Rows from block 2 of the text encoder, named by matrix and row number. Each number is 50 + 12 x the weight over its row's rms, rounded and kept within 0 to 99. All counts start at 0. After the name is the row's rms in percent of the matrix's.
# fc2: MLP down (text_encoder.blocks.2.mlp.fc2.weight, 384x1024), inputs 882-930
fc2.26 086:55 49 53 59 52 69 62 31 47 43 47 53 58 37 45 47 57 62 55 46 52 55 47 50 51 39 45 48 66 67 48 29 46 45 65 34 43 47 49 37 53 58 60 55 54 45 06 40 48
fc2.27 085:58 41 50 64 51 18 51 58 60 49 41 46 46 46 23 54 70 52 51 46 54 44 56 51 48 56 50 51 54 50 38 44 53 86 57 47 54 48 60 51 51 58 57 47 19 38 24 50 45
fc2.28 076:53 39 54 64 41 18 54 47 37 54 75 52 51 58 48 46 49 48 59 48 48 45 54 42 46 58 42 55 57 51 47 62 47 44 40 50 53 47 44 42 57 61 55 53 69 49 10 54 43
fc2.29 074:58 52 61 50 57 67 69 43 36 45 43 51 48 41 67 51 53 54 39 56 43 46 46 55 52 49 54 53 36 41 49 50 54 66 46 52 31 53 51 59 38 31 36 43 54 44 00 64 46
fc2.30 079:39 50 37 43 49 38 63 33 90 56 44 39 41 52 49 49 41 43 52 63 51 47 54 45 69 40 56 49 58 57 47 71 54 48 52 32 83 59 45 73 49 51 58 48 91 37 45 39 42
fc2.31 064:66 54 40 45 53 68 54 61 31 51 45 50 56 33 70 51 53 45 61 44 46 60 42 41 68 57 41 52 34 44 62 56 45 46 35 37 39 48 46 44 52 41 40 40 40 46 48 59 54
fc2.32 134:50 47 44 54 52 43 79 49 42 47 30 49 40 52 39 46 31 47 53 54 46 43 48 58 35 58 49 54 53 51 43 41 49 74 37 64 29 50 47 50 45 62 56 54 65 38 33 52 45
fc2.33 101:53 46 36 54 56 20 37 55 54 56 54 49 42 46 30 44 39 38 46 43 54 53 44 54 52 52 55 37 64 48 63 65 56 23 43 56 65 48 53 50 49 55 47 52 29 61 49 49 53
fc2.34 113:51 47 56 49 72 55 43 42 36 53 27 62 43 38 45 43 61 42 47 47 49 44 50 51 41 38 44 62 67 35 55 40 39 75 54 55 35 59 52 64 55 47 62 47 65 54 23 50 58
fc2.35 057:48 43 48 33 43 57 56 54 52 54 43 50 47 51 85 44 50 49 48 38 46 58 57 41 32 46 47 38 44 51 49 49 53 57 49 52 29 57 47 42 33 50 46 48 24 62 59 52 61
fc2.36 139:53 53 41 54 47 35 50 39 51 53 67 53 70 46 85 46 55 53 39 63 53 48 52 52 60 52 51 55 44 56 61 50 51 62 55 44 59 51 47 77 47 50 49 55 74 56 23 49 55
fc2.37 096:48 45 62 43 39 50 50 50 85 47 72 49 61 52 62 63 56 57 57 47 40 64 46 65 62 52 51 47 53 52 49 91 53 29 55 52 55 45 42 42 55 38 46 47 41 45 64 53 47
fc2.38 106:40 49 37 45 28 25 44 59 56 42 33 49 55 53 50 49 65 60 52 61 51 48 55 49 51 42 50 53 45 52 50 52 44 39 60 39 50 55 47 78 40 41 62 43 21 50 68 41 50
fc2.39 078:42 46 48 49 40 53 57 58 14 51 70 55 48 52 53 44 55 45 48 41 45 46 53 48 50 46 51 41 45 48 44 36 46 47 61 47 41 53 51 37 57 48 44 49 15 52 27 47 47
fc2.40 053:43 63 45 63 55 25 44 50 54 52 46 50 58 56 44 52 56 49 43 44 48 59 52 48 40 47 52 56 43 41 71 47 42 57 50 39 63 42 53 18 60 64 53 55 60 56 53 36 45
fc2.41 073:48 41 48 27 41 54 37 60 63 44 25 51 51 51 38 52 44 46 51 44 43 57 39 42 45 40 51 53 50 49 66 77 51 80 51 49 39 51 54 45 45 47 61 54 62 53 60 59 47
fc2.42 147:42 49 45 43 59 30 45 54 58 51 33 48 39 49 57 45 49 37 56 19 59 45 49 52 41 48 52 41 52 49 60 48 38 25 51 46 50 51 47 41 56 65 47 54 24 47 83 48 53
fc2.43 092:51 45 56 60 43 32 52 52 22 55 22 48 49 61 65 45 47 53 61 59 45 52 60 57 40 64 48 55 51 50 56 47 51 48 42 65 47 45 59 39 52 54 42 55 51 53 35 55 47
fc2.44 038:58 28 73 66 41 73 46 45 42 72 24 49 56 42 64 54 48 49 49 48 43 59 39 51 53 69 35 51 62 39 47 43 63 95 54 63 47 62 51 53 53 62 65 64 45 37 27 33 62
fc2.45 075:60 48 34 50 40 38 30 59 51 36 58 48 63 55 47 54 44 63 49 45 53 63 49 54 46 51 51 57 59 58 49 49 42 49 52 47 59 43 59 55 37 61 45 42 54 68 73 61 47
fc2.46 084:53 52 44 48 36 66 60 47 98 52 77 47 44 51 66 47 57 59 46 59 38 56 46 34 67 54 67 51 60 46 57 52 52 50 41 58 49 53 46 52 51 47 55 57 76 31 48 50 42
fc2.47 085:35 50 42 39 63 55 50 42 54 63 71 50 48 37 44 47 56 40 44 44 48 48 53 52 57 40 58 39 65 48 58 60 50 35 54 37 55 46 46 23 59 61 37 56 28 38 58 41 47
fc2.48 099:65 49 58 47 65 64 64 48 56 55 36 57 39 39 33 54 39 45 56 62 54 51 46 55 53 60 52 53 49 43 40 55 47 75 37 61 64 55 49 62 52 54 55 50 80 30 46 66 57
fc2.49 076:43 64 68 40 57 56 78 25 45 43 24 46 33 46 56 49 53 45 53 69 61 40 48 51 55 67 52 41 29 48 67 53 58 47 45 56 60 57 51 66 58 43 60 51 57 24 32 43 58
fc2.50 102:59 52 46 54 55 48 54 51 47 45 31 46 41 50 54 50 47 45 51 50 48 53 55 50 54 47 53 56 53 51 58 44 53 37 45 43 38 60 56 84 55 57 60 51 96 61 47 55 39
fc2.51 080:64 49 48 60 42 55 61 47 73 53 63 44 60 35 27 53 54 58 48 54 46 58 40 44 54 59 39 37 53 47 49 52 54 51 52 46 63 48 50 71 49 53 48 48 40 19 36 44 53
fc2.52 110:57 56 46 46 46 50 42 49 52 52 63 50 52 52 43 45 38 44 46 37 43 52 63 50 54 60 51 40 64 50 66 55 56 63 35 52 59 59 57 48 47 47 51 42 21 54 80 59 41
fc2.53 100:43 43 50 45 63 41 31 40 55 42 52 46 57 52 56 49 53 49 44 59 45 52 57 47 57 40 42 56 58 51 50 70 52 36 51 34 76 45 54 77 46 56 48 51 57 49 68 39 43
fc2.54 096:50 45 64 56 34 49 51 61 54 40 53 61 48 35 52 51 71 57 42 27 45 47 43 49 34 39 50 50 44 56 41 50 57 56 61 45 27 34 45 50 51 38 57 48 31 49 20 48 59
fc2.55 118:47 47 54 53 38 29 78 51 52 42 61 46 41 58 23 46 55 51 51 52 39 39 63 45 48 51 38 48 57 49 39 36 60 45 56 45 42 50 52 60 56 50 68 42 61 38 67 44 42
fc2.56 153:54 50 53 63 39 55 58 38 54 51 40 47 48 48 52 46 20 55 65 34 52 30 46 42 54 66 51 43 44 35 51 71 40 49 24 58 65 42 31 51 41 50 57 44 44 38 29 57 45
fc2.57 124:41 55 43 45 56 60 42 41 59 52 47 47 34 51 36 45 56 47 50 64 52 56 47 55 56 43 45 53 64 56 62 58 53 55 50 37 62 67 52 66 57 47 48 47 77 52 60 40 44
fc2.58 101:45 45 53 44 64 82 49 44 16 57 35 56 43 48 60 49 52 50 50 18 44 48 48 48 46 46 46 71 65 53 54 59 45 29 62 45 43 58 41 39 62 56 49 51 50 45 67 48 44
fc2.59 071:38 44 62 46 37 81 48 36 75 58 50 46 67 54 19 47 64 58 50 50 56 51 33 41 46 50 51 59 36 58 48 35 57 34 57 46 59 55 43 53 46 54 32 52 48 55 56 47 57
fc2.60 123:51 49 54 62 65 42 13 40 53 52 50 58 41 44 34 44 39 43 46 29 54 46 50 55 49 51 52 43 55 44 52 59 54 33 43 56 45 52 50 56 53 51 40 51 27 82 33 56 56
fc2.61 108:47 51 46 53 57 58 25 50 42 48 52 48 61 54 33 50 54 44 52 55 63 44 51 55 44 47 51 49 48 47 57 41 48 45 54 61 54 54 44 50 40 56 43 52 06 56 54 50 51
fc2.62 103:39 53 54 60 71 54 48 39 36 64 21 50 42 57 66 41 46 33 66 48 48 47 41 56 53 47 56 51 50 53 70 75 45 65 50 48 44 49 49 52 59 46 51 45 57 71 17 48 42
fc2.63 112:63 51 51 35 44 58 62 74 36 47 50 53 59 52 23 52 41 61 51 52 43 49 39 54 47 54 44 70 50 57 41 37 47 43 40 62 30 46 54 55 49 43 67 48 63 51 99 56 62
fc2.64 101:66 53 44 64 48 50 68 33 33 54 40 45 26 55 60 45 27 46 64 52 42 57 51 54 35 50 48 52 58 55 55 38 62 29 35 67 28 62 54 46 44 58 55 46 72 39 11 59 51
fc2.65 062:42 51 66 47 64 21 31 50 72 46 43 52 48 56 57 51 44 52 64 65 63 52 54 58 57 54 58 47 52 46 48 48 53 37 43 54 83 35 43 33 47 55 50 60 53 62 75 35 57
fc2.66 108:50 56 50 45 29 46 37 60 13 41 50 51 38 48 41 55 54 56 40 39 55 53 49 58 45 45 39 56 63 57 58 29 54 27 53 51 31 48 54 58 41 49 42 52 35 68 84 46 40
fc2.67 108:51 46 50 30 51 51 47 76 60 49 46 46 50 62 53 51 48 50 53 50 58 50 49 45 52 47 50 49 48 35 48 45 46 50 46 51 66 38 58 32 56 58 54 54 38 55 99 50 48
fc2.68 077:43 50 51 48 56 55 45 33 55 42 46 56 45 46 52 55 63 49 42 39 54 48 48 50 50 42 65 55 53 51 38 32 48 24 55 41 38 54 40 33 62 67 56 53 65 59 21 46 56
fc2.69 064:66 56 51 44 52 11 28 55 42 54 18 48 39 61 56 49 40 51 46 29 59 47 40 47 46 48 40 47 64 51 61 54 52 49 35 56 53 52 57 51 46 59 35 49 26 75 47 67 45
fc2.70 089:59 53 58 39 38 50 66 65 93 54 52 44 46 49 21 46 62 48 60 52 50 42 45 61 69 54 43 46 59 59 41 62 40 51 45 64 95 60 50 48 52 49 50 40 60 56 93 53 37
fc2.71 109:56 50 56 24 55 63 50 58 60 54 52 48 47 37 55 53 43 55 56 53 41 48 45 50 47 60 52 43 35 55 56 65 49 59 41 55 47 50 49 53 27 39 54 55 44 35 85 59 61
fc2.72 127:60 47 50 11 40 54 43 76 26 48 57 58 77 47 67 51 44 57 51 49 39 54 50 42 40 49 48 44 36 48 43 39 55 61 47 43 33 53 55 44 40 40 55 52 33 44 99 51 62
fc2.73 071:50 57 40 61 39 01 67 55 28 51 52 53 41 54 36 57 58 39 31 42 53 59 58 46 47 46 51 50 49 52 55 62 51 96 57 56 31 44 53 44 55 39 55 59 62 33 24 59 56
fc2.74 096:54 58 47 57 55 33 53 58 00 43 21 55 40 55 37 50 44 43 58 41 48 50 46 56 49 48 39 52 72 55 50 43 41 42 32 53 41 48 50 35 58 61 48 49 54 66 56 49 51
fc2.75 106:36 49 56 51 42 51 58 62 42 43 57 52 62 57 62 54 59 59 51 43 51 54 49 53 45 47 48 57 46 47 49 60 42 09 62 47 39 42 51 38 51 62 47 52 70 55 39 44 52
fc2.76 105:46 52 59 59 54 29 47 50 88 44 40 43 44 66 56 48 48 46 64 59 51 47 47 61 50 48 53 60 65 45 37 54 48 24 47 64 70 44 45 53 59 55 57 56 76 58 37 47 56
fc2.77 041:43 45 24 58 50 45 35 23 89 43 19 35 38 55 64 58 48 22 54 70 48 46 43 42 68 39 46 37 64 52 59 70 62 39 46 54 68 46 54 58 53 40 32 61 46 62 42 41 62
fc2.78 064:55 64 53 50 51 65 37 53 65 56 57 38 47 49 36 54 54 50 51 53 56 55 56 49 40 52 45 47 46 48 47 45 61 30 43 48 56 53 52 44 43 56 47 48 29 42 97 48 54
fc2.79 105:61 39 57 44 55 65 69 60 48 41 53 54 49 47 37 35 47 58 54 41 36 34 44 47 43 48 49 41 55 56 43 24 52 33 47 55 44 49 54 37 40 58 57 48 10 46 81 61 62
fc2.80 099:66 53 41 66 61 49 52 49 52 56 65 50 52 50 30 50 36 40 56 53 49 51 54 61 53 64 51 37 55 48 49 73 56 55 35 70 78 55 47 40 39 46 39 45 19 61 20 59 49
fc2.81 101:45 47 45 64 65 34 21 48 22 47 46 53 57 48 26 49 52 42 52 41 62 53 53 49 41 41 57 48 43 55 56 40 49 56 57 48 48 49 49 36 47 53 48 50 59 58 30 40 58
fc2.82 092:47 45 55 49 65 23 56 57 32 51 47 54 46 40 53 46 48 40 60 39 44 51 49 58 54 54 40 46 37 49 56 49 43 43 60 53 48 55 47 68 48 49 47 40 35 63 58 59 58
fc2.83 083:62 55 65 36 38 39 71 67 87 46 56 56 58 40 56 48 56 55 50 60 52 48 50 47 65 58 50 39 59 54 40 36 57 63 45 56 66 44 45 41 47 50 66 53 21 25 75 46 49
fc2.84 055:34 57 39 49 62 56 51 23 56 53 50 45 48 51 44 55 42 46 39 53 46 38 59 47 48 47 56 45 22 52 62 51 56 33 48 39 53 52 47 48 37 62 55 41 41 44 44 56 49
fc2.85 092:46 62 62 60 64 60 28 39 59 52 40 48 64 45 49 50 55 42 53 55 60 47 47 48 45 52 44 60 57 40 54 47 44 63 55 58 67 42 41 50 52 64 48 49 62 71 29 44 53
fc2.86 076:47 48 49 52 30 49 42 50 12 42 33 51 65 56 62 52 41 64 45 45 46 38 50 46 42 55 58 61 41 35 50 47 47 50 41 37 27 47 56 63 39 45 61 50 30 52 67 50 54
fc2.87 108:50 58 52 67 51 83 47 35 19 45 39 51 48 52 55 49 42 48 58 63 55 52 37 59 38 55 48 51 31 42 48 31 35 41 46 48 27 58 53 47 49 55 46 44 67 67 01 56 62
fc2.88 112:54 53 66 55 35 63 76 48 55 53 50 52 38 49 71 44 53 61 55 50 52 38 42 42 47 53 59 44 34 50 48 41 53 43 39 49 42 52 53 49 44 50 66 49 42 37 55 52 46
fc2.89 112:35 47 55 48 52 70 39 55 52 42 24 57 42 65 58 54 71 55 55 25 50 51 33 51 39 34 62 47 44 40 49 51 50 21 63 42 46 40 43 39 52 43 40 46 37 47 47 45 54
fc2.90 091:50 46 44 60 56 43 28 52 41 49 57 50 51 56 27 44 45 42 46 51 45 57 52 49 51 38 47 51 67 49 53 57 48 49 46 50 54 54 50 67 51 53 50 47 47 56 38 50 49
fc2.91 075:58 43 52 47 70 52 46 43 69 58 52 42 66 46 67 46 40 52 53 37 42 52 43 42 50 58 49 39 49 50 56 53 55 45 47 49 46 48 59 72 50 54 42 50 53 24 40 49 50
fc2.92 103:44 51 43 52 51 33 48 57 17 52 51 47 56 46 42 57 51 48 51 35 50 46 51 43 48 45 51 47 55 49 59 56 48 21 55 42 34 62 53 40 64 56 48 55 62 64 31 44 55
fc2.93 094:40 48 40 46 60 49 43 61 28 53 39 51 31 54 21 50 49 39 50 33 51 43 53 46 57 32 46 43 55 56 53 33 46 44 50 49 46 55 52 22 56 53 44 49 32 57 88 42 51
fc2.94 127:43 56 52 44 42 34 48 66 36 62 65 53 59 61 59 56 61 55 47 54 50 60 53 55 61 53 48 57 55 59 55 62 46 67 63 46 41 54 60 41 63 41 40 52 72 49 72 52 43
fc2.95 130:46 50 49 73 50 30 44 48 54 48 73 54 46 54 52 50 59 45 48 65 56 55 56 53 61 62 46 55 68 52 50 59 37 65 55 55 68 52 57 65 50 61 44 53 48 46 07 57 41
fc2.96 134:40 57 45 55 49 40 42 46 62 46 48 52 52 53 63 48 48 54 46 46 54 55 53 46 59 43 48 52 74 56 52 43 39 36 52 45 65 42 50 32 59 73 43 63 54 73 35 44 51
fc2.97 099:54 46 58 47 38 65 63 54 30 44 38 45 40 51 60 52 42 63 65 46 42 44 43 52 40 56 44 51 21 41 43 46 57 50 42 55 26 42 49 47 38 36 53 49 06 34 50 59 42
fc2.98 128:59 48 64 46 46 76 55 43 80 52 51 55 50 59 47 48 63 59 52 54 52 42 48 57 52 65 52 59 63 30 33 64 48 43 51 68 61 40 48 51 46 57 52 58 43 34 56 54 44
fc2.99 056:64 39 57 49 33 79 48 39 39 59 15 50 59 33 49 60 47 45 45 40 59 50 51 54 37 35 56 59 42 46 51 48 50 58 54 48 48 62 51 74 38 44 63 43 46 50 48 49 42
fc2.100 080:50 44 60 60 53 45 12 59 73 40 63 48 53 40 47 52 30 54 46 41 65 49 58 54 57 47 50 42 61 61 56 54 48 39 37 61 74 41 58 79 52 55 38 47 43 85 46 59 52
fc2.101 081:55 49 54 52 59 49 54 47 27 45 61 46 51 51 31 47 52 64 54 43 48 45 47 54 39 62 50 46 31 46 42 48 56 50 58 50 25 45 40 54 48 42 53 47 33 40 15 59 62
fc2.102 063:50 62 40 52 37 35 43 70 99 40 65 48 55 49 36 60 48 50 53 56 60 47 52 48 62 53 38 45 53 62 45 66 43 44 59 52 89 25 45 64 48 50 38 63 50 59 90 48 39
fc2.103 090:44 59 40 62 44 71 41 48 43 55 41 45 47 46 60 63 60 40 41 42 57 65 47 44 48 37 47 55 50 56 64 43 43 41 59 38 44 51 41 50 60 67 37 61 60 61 18 43 58
fc2.104 117:54 56 51 50 49 59 45 31 51 58 47 52 63 36 34 48 57 56 46 63 39 45 52 54 47 48 49 47 38 40 45 61 51 42 52 54 48 56 41 67 47 53 57 50 68 52 19 54 55
fc2.105 082:44 55 39 60 61 32 39 53 47 59 32 44 46 54 37 67 47 43 47 33 51 46 43 45 45 36 53 52 43 44 58 59 42 51 59 44 44 48 52 41 60 61 46 66 64 69 39 46 61
fc2.106 054:64 54 47 53 40 60 41 54 63 49 47 49 51 57 46 47 39 61 71 48 55 45 37 58 41 64 53 40 27 47 56 58 57 55 40 60 41 38 53 76 43 35 38 34 40 52 60 63 60
fc2.107 089:39 46 45 59 37 53 49 55 34 58 66 55 24 51 70 41 53 42 45 39 48 56 50 51 53 53 52 46 54 55 65 72 54 45 60 40 44 42 58 42 52 40 44 45 40 55 24 54 47
fc2.108 057:56 51 49 50 61 56 53 53 45 58 71 53 54 48 16 50 61 36 49 79 37 43 54 45 50 53 61 65 51 41 40 43 55 51 45 58 39 56 40 49 50 51 55 42 72 33 41 49 53
fc2.109 086:37 48 51 58 58 33 63 31 73 53 44 43 52 53 62 49 60 47 48 46 52 49 49 48 48 49 61 36 46 44 43 51 54 32 54 36 80 59 45 28 52 46 47 43 18 37 05 34 39
fc2.110 122:59 56 54 49 49 58 70 48 50 43 53 51 42 49 99 49 43 39 57 52 45 43 45 49 38 51 39 51 40 40 44 42 51 52 50 56 29 49 49 52 46 39 57 46 54 43 39 50 55
fc2.111 075:52 58 38 44 67 60 64 47 38 64 51 53 48 48 30 51 56 43 42 51 47 60 32 48 57 39 53 34 33 47 61 58 46 54 56 51 64 59 50 52 53 43 50 43 35 40 53 50 49
fc2.112 078:50 51 46 45 46 35 71 46 70 51 53 58 58 40 41 50 51 51 53 53 53 55 48 47 64 38 49 51 32 51 54 53 46 62 45 49 46 51 50 37 42 39 46 46 37 51 41 52 51
fc2.113 089:66 51 57 45 41 31 46 58 51 45 35 48 60 51 47 47 46 47 46 51 47 62 57 53 40 42 48 60 50 53 41 54 48 63 47 46 45 46 51 53 59 47 50 50 61 42 23 56 46
fc2.114 112:35 48 58 66 46 50 54 45 29 51 51 48 58 59 59 48 66 54 51 40 52 48 35 45 35 45 49 43 45 59 49 51 51 29 62 46 35 37 51 30 59 53 42 58 39 60 05 42 51
fc2.115 108:55 51 41 39 59 31 43 65 72 53 77 46 53 48 46 47 43 46 47 57 48 67 47 53 45 53 51 30 45 60 47 50 58 64 49 50 51 55 52 59 48 45 42 50 39 46 90 57 47
fc2.116 126:53 42 63 58 65 52 80 33 65 55 33 46 35 53 61 49 44 51 51 42 40 49 39 45 50 47 56 43 61 39 47 48 52 38 38 52 57 54 44 35 50 52 57 47 45 29 29 56 49
fc2.117 078:65 49 57 49 57 72 42 68 46 47 64 50 55 63 67 55 38 42 60 45 51 44 58 46 47 67 51 54 51 53 49 47 45 41 28 60 45 39 45 39 37 47 38 60 18 55 65 65 49
fc2.118 075:57 49 60 51 60 63 49 53 27 43 30 47 47 33 60 48 39 48 53 39 51 41 50 54 32 46 55 52 46 45 50 43 52 50 45 58 43 52 57 49 45 52 48 42 38 57 58 57 65
fc2.119 083:48 46 65 46 58 70 52 39 68 51 44 58 44 52 50 55 70 51 57 63 54 54 42 50 45 52 46 54 45 36 46 36 35 59 63 69 53 62 51 51 46 47 57 53 72 52 51 50 45
fc2.120 064:37 52 49 45 33 58 36 62 62 38 77 54 53 38 33 45 57 64 48 65 44 44 55 52 59 38 47 39 41 41 52 38 38 42 59 50 61 42 54 64 33 57 64 36 49 46 99 51 53
fc2.121 096:50 51 53 45 45 62 59 62 68 47 49 51 32 58 18 59 46 51 53 52 52 42 50 55 47 43 47 56 49 51 46 48 56 49 50 49 42 53 46 53 58 53 44 40 47 52 84 49 47
fc2.122 111:54 50 51 49 46 62 46 48 69 55 60 49 42 60 43 49 48 44 49 55 59 54 63 49 44 60 53 60 60 45 51 46 55 71 40 58 40 56 45 55 50 54 52 50 71 57 50 62 42
fc2.123 083:44 53 54 44 66 61 38 58 49 53 31 50 51 44 77 45 56 33 42 30 46 47 49 47 46 52 53 41 51 41 61 59 57 49 55 41 45 51 41 40 52 58 47 57 29 48 64 47 58
fc2.124 098:50 58 36 60 52 30 31 55 24 49 59 47 52 41 68 50 26 36 49 44 53 51 45 51 57 52 51 59 52 55 55 62 51 35 47 52 56 47 53 60 53 61 44 52 72 87 38 55 46
fc2.125 070:35 61 54 62 53 44 51 47 65 58 47 46 38 49 47 49 69 49 49 45 50 54 41 51 53 38 42 53 54 54 54 56 56 56 69 50 46 52 48 67 61 61 49 45 47 46 18 39 48
fc2.126 081:55 47 48 69 37 45 32 44 46 42 40 47 49 51 57 50 42 53 53 39 51 56 50 51 42 50 50 52 53 41 49 65 53 51 38 58 44 51 54 51 53 56 56 61 33 57 05 49 40
fc2.127 083:60 56 60 37 39 76 38 56 59 51 31 57 56 54 52 49 63 63 52 35 54 64 44 49 48 50 51 51 39 38 44 29 57 63 65 49 32 47 46 48 58 42 51 52 41 53 58 49 59
fc2.128 104:50 50 52 37 62 39 52 58 42 48 32 55 40 51 63 48 47 61 53 40 46 43 53 53 47 44 48 43 56 51 41 49 48 37 48 53 53 56 51 37 46 65 53 51 14 47 76 40 54
fc2.129 091:58 48 59 33 52 55 54 62 26 52 97 50 60 44 51 47 44 52 63 60 43 48 46 61 51 69 42 55 54 49 38 38 51 34 47 60 50 50 56 51 40 53 46 42 52 43 99 63 54
fc2.130 068:66 48 58 38 57 52 60 78 40 41 82 57 42 52 53 57 63 51 55 66 36 45 53 61 41 70 51 56 51 44 52 42 53 50 43 61 36 52 48 60 42 42 52 49 51 38 74 57 60
fc2.131 122:55 50 38 64 36 45 66 50 49 48 60 49 55 56 02 46 43 40 40 67 57 46 54 44 55 47 43 47 56 56 45 29 51 70 47 52 41 46 54 44 50 59 63 51 33 44 31 52 54
fc2.132 085:55 47 57 52 51 88 51 33 78 55 51 49 42 49 53 45 41 59 63 65 42 42 39 52 49 60 60 58 22 32 51 78 57 32 40 64 54 50 38 69 41 43 57 48 44 46 39 53 48
fc2.133 057:41 54 46 45 62 66 50 49 38 49 23 51 41 58 50 55 56 46 58 40 49 51 42 41 48 41 58 44 27 51 65 35 53 41 59 49 38 39 55 58 51 50 53 44 53 59 65 29 54
fc2.134 086:45 46 54 55 33 28 62 66 28 41 26 50 43 55 55 55 51 61 53 36 51 51 45 49 49 54 54 59 41 48 39 35 51 41 52 40 47 45 49 48 53 54 64 52 38 44 82 49 47
fc2.135 101:37 45 43 48 41 42 48 46 08 41 39 46 65 52 60 47 55 62 64 31 52 46 49 49 43 38 40 51 46 52 57 49 43 02 56 41 37 44 46 47 54 56 54 49 42 59 57 41 53
fc2.136 132:49 55 46 42 60 49 07 52 87 59 54 49 62 49 35 58 61 50 43 41 51 48 44 47 65 48 55 49 60 48 55 83 43 54 51 43 63 59 50 60 58 49 38 58 39 78 68 49 42
fc2.137 065:41 49 44 51 60 42 41 63 61 53 80 49 47 48 56 43 50 58 45 52 44 54 49 59 55 61 50 29 61 61 59 66 37 45 44 45 45 35 45 56 53 44 42 54 29 59 55 57 46
fc2.138 094:49 49 52 50 55 41 49 39 09 60 52 52 49 54 64 56 66 46 47 56 54 55 51 52 43 43 43 60 54 55 48 33 51 73 61 47 21 50 43 28 49 58 61 52 74 58 32 46 54
fc2.139 109:55 53 61 61 50 65 53 50 90 56 64 55 61 47 53 46 30 49 57 58 45 52 42 46 58 59 54 54 46 50 38 45 43 34 26 64 69 49 49 44 40 54 42 57 64 38 08 65 51
fc2.140 111:50 49 67 50 54 83 67 26 55 58 62 50 47 44 75 49 52 53 60 57 45 39 48 43 55 47 49 58 37 45 43 36 61 50 53 48 49 49 46 43 58 44 64 43 96 38 00 44 40
fc2.141 114:54 53 50 44 45 93 58 43 54 54 47 42 44 47 04 50 44 53 46 44 51 46 38 46 40 42 48 57 43 38 49 45 58 44 44 36 38 57 46 63 56 55 52 44 75 40 45 42 48
fc2.142 136:55 49 52 32 38 70 58 65 47 56 61 56 62 25 78 57 81 58 43 58 53 67 46 42 51 47 45 62 55 46 47 40 40 56 78 48 44 54 48 59 55 52 36 65 63 26 56 50 62
fc2.143 110:55 51 47 63 34 54 55 45 48 50 32 57 47 45 76 47 34 39 59 42 43 45 56 56 55 68 52 46 43 46 60 61 48 33 39 54 65 45 48 27 37 50 37 43 13 55 31 59 49
fc2.144 122:54 43 59 67 51 64 49 38 74 48 42 52 54 44 37 47 51 58 56 52 48 48 30 58 52 41 59 33 43 47 41 36 49 52 46 50 52 62 43 45 35 47 51 51 14 65 00 49 57
fc2.145 082:40 49 39 44 57 72 46 53 32 50 46 45 42 57 63 54 38 41 50 58 57 53 57 40 51 42 54 56 57 47 51 55 56 78 50 46 42 52 58 52 69 63 50 49 79 60 47 42 38
fc2.146 068:46 46 47 43 43 64 58 70 29 44 59 53 60 64 26 69 41 46 34 61 50 48 40 43 52 46 42 54 56 48 55 30 56 59 53 40 46 49 48 38 41 41 52 54 54 35 59 44 51
fc2.147 099:61 60 49 36 49 62 62 61 70 61 77 46 59 44 42 51 44 54 44 35 42 49 50 48 50 54 48 53 34 46 44 59 50 57 58 54 49 56 48 66 59 37 46 55 75 48 79 60 47
fc2.148 050:54 42 42 61 62 64 37 46 92 39 82 59 42 54 25 37 44 48 54 49 60 36 49 58 57 64 37 45 59 53 52 53 53 37 40 47 70 55 42 79 51 46 39 56 46 57 50 57 64
fc2.149 056:62 54 38 41 41 52 57 49 80 39 51 51 62 50 71 55 23 50 42 59 54 62 47 55 48 60 50 48 47 41 59 61 51 32 36 48 79 49 61 73 54 54 49 45 67 32 64 54 62
fc2.150 047:55 51 64 46 64 74 45 43 64 53 40 44 45 37 75 55 46 52 52 53 55 54 49 44 56 55 35 56 28 32 41 59 56 66 46 52 43 73 43 57 55 52 48 52 61 77 35 59 51
fc2.151 062:71 56 54 54 33 49 43 61 60 38 38 43 43 57 62 48 47 49 60 44 60 44 53 57 49 70 55 48 54 37 54 47 45 64 49 61 30 54 58 56 42 53 47 45 36 52 58 66 49
fc2.152 110:43 39 67 53 52 23 73 33 54 35 33 47 54 50 65 48 61 60 58 55 38 54 55 40 38 43 47 51 44 50 34 12 50 53 57 42 40 48 54 47 54 59 65 50 53 21 37 39 47
fc2.153 203:36 43 57 62 54 46 65 45 35 39 48 49 46 59 45 59 99 50 50 44 44 58 49 51 38 31 52 55 50 51 53 50 56 42 99 43 41 46 42 45 60 47 54 50 53 32 30 29 52
fc2.154 076:37 58 45 68 52 58 55 47 56 42 47 50 48 40 18 44 78 52 53 71 50 49 60 54 41 50 56 62 47 48 43 59 50 42 76 50 49 49 43 48 69 58 59 51 66 31 04 36 51
fc2.155 104:62 44 51 40 48 50 32 56 38 51 69 49 66 45 66 50 48 58 47 45 60 48 58 49 47 60 58 52 51 52 47 37 48 46 49 56 41 53 50 29 45 56 49 52 56 73 81 59 55
fc2.156 105:51 51 56 56 46 55 59 52 19 44 45 47 68 45 50 53 48 64 56 32 51 52 58 46 32 46 49 57 35 51 51 41 56 29 47 42 53 38 53 38 46 56 50 51 32 56 57 43 52
fc2.157 176:53 53 47 76 45 39 46 40 57 61 48 48 60 50 43 49 48 45 47 67 48 58 57 58 58 50 53 44 53 50 48 61 51 75 49 51 66 56 52 39 44 46 39 49 45 55 00 53 47
fc2.158 105:34 47 48 41 56 34 43 56 42 44 33 51 50 53 27 46 81 55 43 37 56 50 35 61 58 30 53 62 54 45 49 39 47 33 71 36 54 52 49 39 53 52 38 42 67 64 80 33 47
fc2.159 103:56 49 53 38 44 47 67 53 46 55 60 47 60 44 56 54 44 64 41 60 39 56 59 50 41 58 46 63 33 46 48 20 60 78 44 54 27 50 51 72 57 45 55 55 87 33 59 56 60
fc2.160 172:46 50 59 56 53 52 85 46 26 46 46 48 39 49 67 54 54 49 63 44 47 49 46 50 38 45 45 46 39 55 51 43 53 47 65 47 34 50 48 34 54 48 54 46 53 27 37 38 56